Weights of a small masked image model: 5800 steps, batches of 64.
Rows from block 8 of a small masked image model, named by matrix and row number. Rows with one number belong to one neuron. Each number is 128 + 32 x the weight over its row's rms, rounded and kept within 0 to 255. All counts start at 0.
Before each neuron's rows are labels from the 100 images, of 14976, where the neuron reaches its highest value: "responds to" is what is common among them; "colour at peak" is the nearest of a few named colours to the mean colour under the peak. Only what is clearly more common there than usual is listed. The data: histories of elementary cellular automata, time running down.
# fc1: MLP up (model.blocks.8.mlp.fc1.weight, 384x96), inputs 0-47
# fc2: MLP down (model.blocks.8.mlp.fc2.weight, 96x384, transposed), outputs 0-47

responds to: 001 turns on
colour at peak: black
fc1.325 [143  85 144  94 117 123 176  96 157 139  93 144  82 153 151 136 156 113 167 101 154 106 134 156 147 100 127 118 146 128 100 130 136 134  91 160  73 167  87 116  90 107  94 139 121  72  94 147]
fc2.325 [176 116 115 106 128 112 102 139  99 144 143 143 104 174  90 168 143 173 150 162  86 121 142  89 160 166 132 152  93  76  79 163 103 207 112  96 125 134 152 155  91 145 153 100 154 145  74 155]

responds to: large cells; 010 turns on
colour at peak: black
fc1.129 [152 153 119 132 117 124 146  91 137 121  92 179 170 162 159 166 143  82 170 111 119 152 183  94 161 143 115  99  76 182  51 112 130 133  72 100 110 160  83 115 144 110 137 142 170  96 142 115]
fc2.129 [146  91 147 128 125 128 127 153 178 150  88 127 158  92  64 180 153 181  96 175 164 122  61 121  82 141  86 100 124 127  94  62 151  71 157 129 181  64 125  77 163 157 117 111 130 132 112 144]

responds to: large cells
colour at peak: black
fc1.0 [193 122 107 181  79 136 121 157 120 116 128 104 169 179 123  93 115 113  49 111 156 106 114 112 148 118 110 118 186  89 156  86 112 194 120  96 146 107 124 147  66 139 137 111 135 114  93 133]
fc2.0 [134 169 117 132 137 180 114 150 104 111  95 166 107 152 110 137 143  98 144 137  99 170 119 123 180 102 194 116 129 146 202 129 113  97 123 130 130 123 164  39 144 141  87 117 162 180 203 127]

responds to: 100 turns on; large cells
colour at peak: black
fc1.251 [162 124 135 128 119 145 158 105 138 129 119 124 103 151 116 149 138 156 148 104 190 147 173 126 140 152  91  96 129  93 129 133 134 116 146  83 119 194  82 111 183 138 129 137 137  60 144  83]
fc2.251 [142 154  92 168 141 103 109 142 114  96 101 110 133 136 157 168 171  83 140 163  92 178 127 162 139  72 201 132 134 100 112 151  70 169 109  79 107 123 126  94  68  91 124  79 161 206 138 124]

responds to: 001 turns on
colour at peak: black
fc1.287 [ 56  77 162 159 115 116 158 191 126 147 147 131 155 125 109  89 152 167 120  93 144 100 128 120 133 123  72 137 124 136  79 130 147 107 146 159  92  83 144 163  93 105 132 159 101 109 104 116]
fc2.287 [157 106 158 124 158 158 167 112  88 104 123 157 170 111  87 120 141  92 145  98 108  90 148 198  97 179  77 145 170 164  61 144 113 112 149  98 150 112 158 122  94 125 152 154 132 122 120  85]

responds to: 001 turns on
colour at peak: black
fc1.213 [132  99 109 120  46 163 211 186 105  97 103 152 140 122 120 111 148 147 140 139 159 175  84 132 141 154 158 149  85  71 100 180 155 119 117 137 182 127  78 140 136 131 121 124  91  78 128 138]
fc2.213 [219 145 128 149 166 111 197 125 149 178  74  99 204  92 127 107 141 127 129 168 123 183 170 131 113 165 139 102 113 143 117 120  76 157 135 150 124 106 124 155 122 129  48 111 104 171 130  83]

responds to: 111 turns on; 010 turns on; 100 turns on; 101 turns on
colour at peak: white
fc1.218 [124 126 175 126  99 152  66 165  99 197 145 103 134 210 101 114 127 151 119 170  92 151  97  85 111 151 111 160  69 134 104 141 153 175 144 113 160 140 145 116 116 169 160 135 157  79 103 126]
fc2.218 [157 133 100 166 160  99 151  68 174 146 165 115 102 207 119 113 151 126 147 128 193 117 133 112 137 182 123 170 162 137  85 116 149 118  87 123 142 104 139 102 143 151 125 154 119 100  97 131]

responds to: 111 turns on; large cells
colour at peak: white
fc1.364 [177 107 147 193 105 125  97  97 141 155 107 134  98 140  75 147  90 146  99 150 178 130 115 103 134  91 149  93 195  96 139 160 120 109  87 162 127 130 140 136 101 122 131 163 187  54  93 144]
fc2.364 [138  98 170 127 154  78 157 120 107 161 148 148 134 183 133 133 175 166 139 120  62  94  49 105  57 140 130 124  64 161 167 138 159 122 118 155 180 142 111 151 123 110 142 159 125 195  89 185]

responds to: 110 turns on; 111 turns on; 100 turns on; large cells
colour at peak: white
fc1.245 [138  71 141 147  96 113 146 131 142 131  94 148 175  98  98 113  91 138 100 198 128 149 111 150 125 114 126 112 132 111 126  83 143  90 133 105 147 119 191  83 107 179 159  81 149  72 125 126]
fc2.245 [103  89 111 194 133 138 133 189 142  75 154 121 131 157 127 179 125 131  88 100 111 126 154 108  99 100 178 155 132 127 143 178  96 139  91 185  49 110 133 106 180 141  94 102 129 127 112 192]

responds to: 001 turns on; large cells
colour at peak: black
fc1.91 [100  66  93 111 114 123 183 168 141 134 110 133 146 152  92 136  78 133 198 107 121  81 101 139  94 101  99 155 167 102 118 163  70 125 131 119 123 186 119 138  97 170 180 112 100 114  92 105]
fc2.91 [169  91 127 194 121 172 115  63  87 148 172 132 120  99 141 136 159 159 168 112  67 132 167 100  64 143 112 117 149 204 160 100 166 169 152  98  69  76  65 135 152 112 109 161 125 107 145  93]

responds to: 100 turns on
colour at peak: black
fc1.326 [130 143 131 149  63 153 139 135 127 146 118 128 117 195 110 153 111 139 123  99 167 103 124 174 148 104  86 151 124 135 119 122 153 176 114 146  76 134 120 158 136 106 147  91 194  63 179 161]
fc2.326 [170 140 188 142  92  87  97  88 112 129 116  88 127 132 167 114 105 116 182 127 169 129 113 101  35 148 207 150 144 130 125 134  66 146 118 187 135 156 133 157  62 105 123 169 156 112 125 141]

responds to: 110 turns on; 100 turns on
colour at peak: white
fc1.264 [130  90 117 165 119 147 180 196  95 127 122 126 184 109 153  95 128 146 131 162 141 122 122 160  96 111 115 101  76  97 149 149 107 190 164 122 145 169 160 101  97  71 159  79 143 130  97 128]
fc2.264 [182  94 153 112 140 140 128 171  73 100 177 120 136 173 117 183 112 120  97 110 164 150 141 133 150 149 146 114 182 114 105 161 135 108 117 193  86  73  93 133 158 111  83 144  83 172 176 148]

responds to: 001 turns on; large cells
colour at peak: white
fc1.85 [146 133 149 121  88 150 121 126 142 120 104 151 203 137  79 116 197 158  93 169 130 202 153 125 194 137 127 105 118 174 153 129 149 159 158 133 115 142 111  69 163 141 155 109 128 103 138  98]
fc2.85 [154 114 129 103 110 131 136 130 136 156 114 129 143 143 171 194 209 150 164 149 106 131 131 132 151 126  82 143  68 106 142  80 193 161 172  88  67 115 176 128  60 137 170 114 125 119 123 139]

responds to: large cells
colour at peak: black
fc1.117 [114  73 176 102  74 162 195 185 168 124  80 127 125 166 162 142  98 143 125 109 128 159 129 141 107 170 149 110 169 111 109 109 148 101  97  92  83 180 153  93 192 132  95 116 116  69 117 109]
fc2.117 [109  95 100 126 152 135 153 164 150  72 154  92 121 126 106  98 129 112  85  98  85 104 147 193 124  80 122 106 122 140 204 103 118 143 120 154  72 143 135 127 146 114 172 169 180 149 134 143]

responds to: 100 turns on; large cells
colour at peak: black
fc1.363 [174  89 130 166  41 125 154 173 117 119 120 145 162 166 104 153 158 164 125  99 160 185 106 131 100  86 128 140 100 105 117 132 108  76 110  93  85 155 152 108 169 157 173 142 144  80 136 126]
fc2.363 [126 135  74 119  92 127  66 170 161  92  93 104 101 140 101 163 127  60  68 144  78 137 126 148 157 107 169 197 139 135 139 119  73 200 125 136 153 106 117 153 101 138 115 139 133 139  90 214]

responds to: large cells
colour at peak: black
fc1.168 [141 127 148 149  87  93 149 155 107 154 130 113 105 197 145 110 177 121 139  87 132 114 101 147  96 173 150 124 139 179 170 105 127 146 171  86  83 106  78 120 142 123 134 181  59 116  68 118]
fc2.168 [121 178 114 145  75 146 180 134 119 122 106  96 113 151  90  66 150 159 115 185 146 139 122 200 111  81 113 164  87 125 163 114 130  92 154 134 169 108  92 109 100 109 182  43 114 110 161 144]

responds to: 100 turns on; large cells
colour at peak: black
fc1.46 [155 120 121 179 115 136 170 160 139 146 169 115 154 100 167 133 137 116 102 113 133 171  81 134  62 143 124  92 162  76 151 131 152 108 105 125 101 133 117  95  95 137  84 119 128  98 210 145]
fc2.46 [123 130 125 129  97  90 121 143  93 116 143 102 160 140 128 171  88 121 124 168 144 106 190 133  71 121 105 118  78 205 136 109 125 180 137  88 169  95 130 105  94  58 121 115 114 121 109 103]

responds to: 001 turns on; large cells
colour at peak: white
fc1.151 [120 137 101 139 114 149 148  83 152 124  71 157 173 149 122 118 122 120 147 162 133 158 115 167 115  91 107 175 140 121 161  64 174 103 110 112  90 185 167 109  87 110 131 133 136 129 140 108]
fc2.151 [173 140  99 147 160  71 130 134 123 142 159 179 160 171  66  92 146 164 119 137 127 134 103 111 147 160  70 121 113 114  36 127 168  68 142 146 147 121 121 135  82 168 173 132  77 133 142 136]

responds to: large cells; 001 turns on
colour at peak: black
fc1.112 [108 106 129 154  59 144 134 130 176 148 150 123 115 169 152 148 174 107 109 119 149 174 108 133 111 110 128 167  89 138 122 162  80  87 114 146 149 175 129 117  68 122 208 151  60  83 109  89]
fc2.112 [148 221 125 118 164 121 105 136 102 165 157 147  69 125  99 184  69 125 120 120 114 131 107 132 171 133 131 146  80 135 136 171 128 118 133 195 155  98 104 133 127 136 123 129 214 114 154 105]

responds to: 100 turns on
colour at peak: black
fc1.13 [122  84 128 164 105 110 179 179 160 139 148 108 160 126 136 137 217 192  93 146 157 160  98  99 115 146  70 126 131  83 104 194 122 147  52 162 105 106 142 163 116  74 131 124  67  97 145  97]
fc2.13 [110 156 113 107 122  89  99 169  94 127  89  93 139 188 177 152 111 131 112 126  76 130 103 177 125 146 216 135 111  89  84 146 131  76 140 121 119 161 178 108 101 104 114 103 116 158 154 178]

responds to: large cells
colour at peak: white
fc1.18 [175  82 155 147 152 181 111 148 112 153 115 100 139 212  71  93  96 141 131  97 118 122  80 138 121 124 124 127 168 109 102  82 122 169 159 119  95 168 156 120 172  70 144 147 142 135 198 162]
fc2.18 [122  95  84 147 140 163 183 156 190 115 186 153 119 112 137  73 137 128 167 148 123  43 123  64 153 117  73 117 161 159 136 144 135 140 128 153 167  63 141 142 138 106 135 154 171 141 103 153]

responds to: 100 turns on
colour at peak: black
fc1.165 [218 121 208 135 129 123 202 110 129 112  98 162  96 149 128 167 153 133 117 139 120 123 115 129 151 158 147 142 109 111 129 112 104  64  58 105 129 174 145 150 144 113  64 179 147 106 151 121]
fc2.165 [149 181  87 110  87 100 142 104 127  84 101 115 132 135  87  89 115  84 139 122 110 173 125 141 131 126 120 116  66 129 113 108 102 130 158 122 159 100 106 158 137 121 122 125 119 172 129 131]

responds to: 100 turns on; large cells
colour at peak: black
fc1.178 [180 122 147 184  84 137 115 143 109 131 109 132 124 138 139 105 134 154  90  78 177 139  96 116 137 151 120 118 125  98 111 133 131  91  96 162 137 132 151  80  99 100 167 147 144  74 100 139]
fc2.178 [114 127 119 140 110  89 100 132 142  64  90 155  96 181 170 143  69 146 160  90  70 149 142 102 154  90 130  61 120 144 121 165 192 150 118  81 150  85 165 195 138  85 109 166 118 134 129 137]

responds to: large cells; 001 turns on
colour at peak: black
fc1.256 [119  87 174 159  87  66 127 130 101 174 147 123 147 116 100 129 155 134 129 165 155 113 139  72 166 151 111 116 148 168 180 106 133 104 119 217 143 120 139 175 106 105 134 161 132  73  88 112]
fc2.256 [190 121 131 101  82 107  58 102 183 137 149 118 174 136  95 163 131 149 121 123 150 121 159 142 145 161 111 200 157 130 131 144 128 156 177 133 126 174  91 105  67 102  98  91 145 113  79 143]

responds to: large cells
colour at peak: black
fc1.56 [115 152 122 125 116 112 184 153 163  77 185 130 143 159  94 124 146 140 127 173 105 190 126  87 182 131 103 126 165 108 129  96 120  72 134  89 115 161 130 133 169 135 152  78 152 105 113 139]
fc2.56 [119 113 122 121 101 131  89  95 182  96 106 177 140 143 134 149  83 148  95 105  83  75 102 147 136 163 113 194 143 172 164 107  52 142 144 107 137 126 115 119 148  65  97 109 124 135 128 113]

responds to: large cells
colour at peak: black
fc1.100 [129 114  97 105 100 124 181 152 169 146 101 152 138 167  84 180 144 162 119 160  80 133 155 121 157 146 106 135 113  61 138 151 130 124 150 197  99 107  96  80 136 145 190  91  85  86  89  82]
fc2.100 [127 123 134 115 121 179  80 159 121 105 165 107 147 111 180 150 123 124 119 145 189 124  72  76  92 149  87 114 130 132 141  99 148 167 135  77  91 112 141 167 149 115  66  98 185 107 145 209]

responds to: 001 turns on; large cells
colour at peak: black
fc1.345 [156 151  90 167 104 127 174 122 149 122 139 146 110  90 145 152 106 159 103 160 177 131 122  85 140 117 107 154 164 108 112 139 114 101 181 184 129 108 115  99 167 156 101 103  92 103  84 129]
fc2.345 [ 94 119 126 154  88 209 124 101 131 148  95 179 117 120 169 176  72 128 142 111 108 122 114 142 152 129 129 145 109 139 203 126  99 162 147 155 143 174  55 157 121 112 114 130 127 107 123 139]

responds to: 111 turns on; 110 turns on
colour at peak: white
fc1.341 [133 143 132 167  83 131 169 173 168 126 152 116 145 151 110 135 140 145 136 211 138 121  93 148  88  82 166 124 143  77 117 119  84 126 133 130 117  98 140 130  60 149 100  99 160  69 108 123]
fc2.341 [121 119 138  87 133 121 144 197 162 100 102 189 137  91 136 128  82  91 127 148 165 117 125  94 115 155  89 157  86 125 135 132 143 136 114 145 117 150 102 122 167 134 179 127 130 133 173 167]

responds to: 110 turns on; large cells
colour at peak: black
fc1.347 [143 145 107 171 133 153 179  94 179 201 128 114 151 130 133  98 110 132 110  97 117  65 135  89 162 128  93 115 140 109 176  90 103 150 108 125  86  63 151 126 218 130 133 100  95  65 106 109]
fc2.347 [144 142 150 131 139  79 136 135 139 128  76 184  56 180  54  89 157 163 159 154 193 127 180 186 126 115 126 168 127 105 115 130 153 105 117 116  93 155 110  86 166  97  85 110 125 183 120 132]

responds to: 100 turns on
colour at peak: black
fc1.271 [135 169 106 111 161 151 131 135 187 105  96 168 111 162 103 138 164 155 138  87 151 131 153 103 120  85  95  81  96 164 124 163 139 154 131 106 141 129 118  92 119 157 158 105 157  68 111  83]
fc2.271 [172 141 163  70 129 129  80 139 116 132 178  92 156 108 162  94  79 114 131 159  96 105 136 144 151 105 184 134 136  33 163 164 149 110 203 122 125 104 163 161  86 122  86 153 153 146  53 144]

responds to: 001 turns on; large cells
colour at peak: black
fc1.119 [149 132 177 116 123 138 185  67 127  94 173 130 118 103 126 125 125 171 173 165 141 107 131 105 108 123 101 110 147 170  91 106  89 157 115 127 141 149 156 100 151 139  42 131 114  62 121 141]
fc2.119 [205 104 140 112 128  82  50  83 130  95 113 142 140 137 106  99 147 175  67  96  78  74 157 134 162 104 181 152 110 153  93 152 151 171 116 138 202  98 121 155 135 127 128 142 173 113 148 110]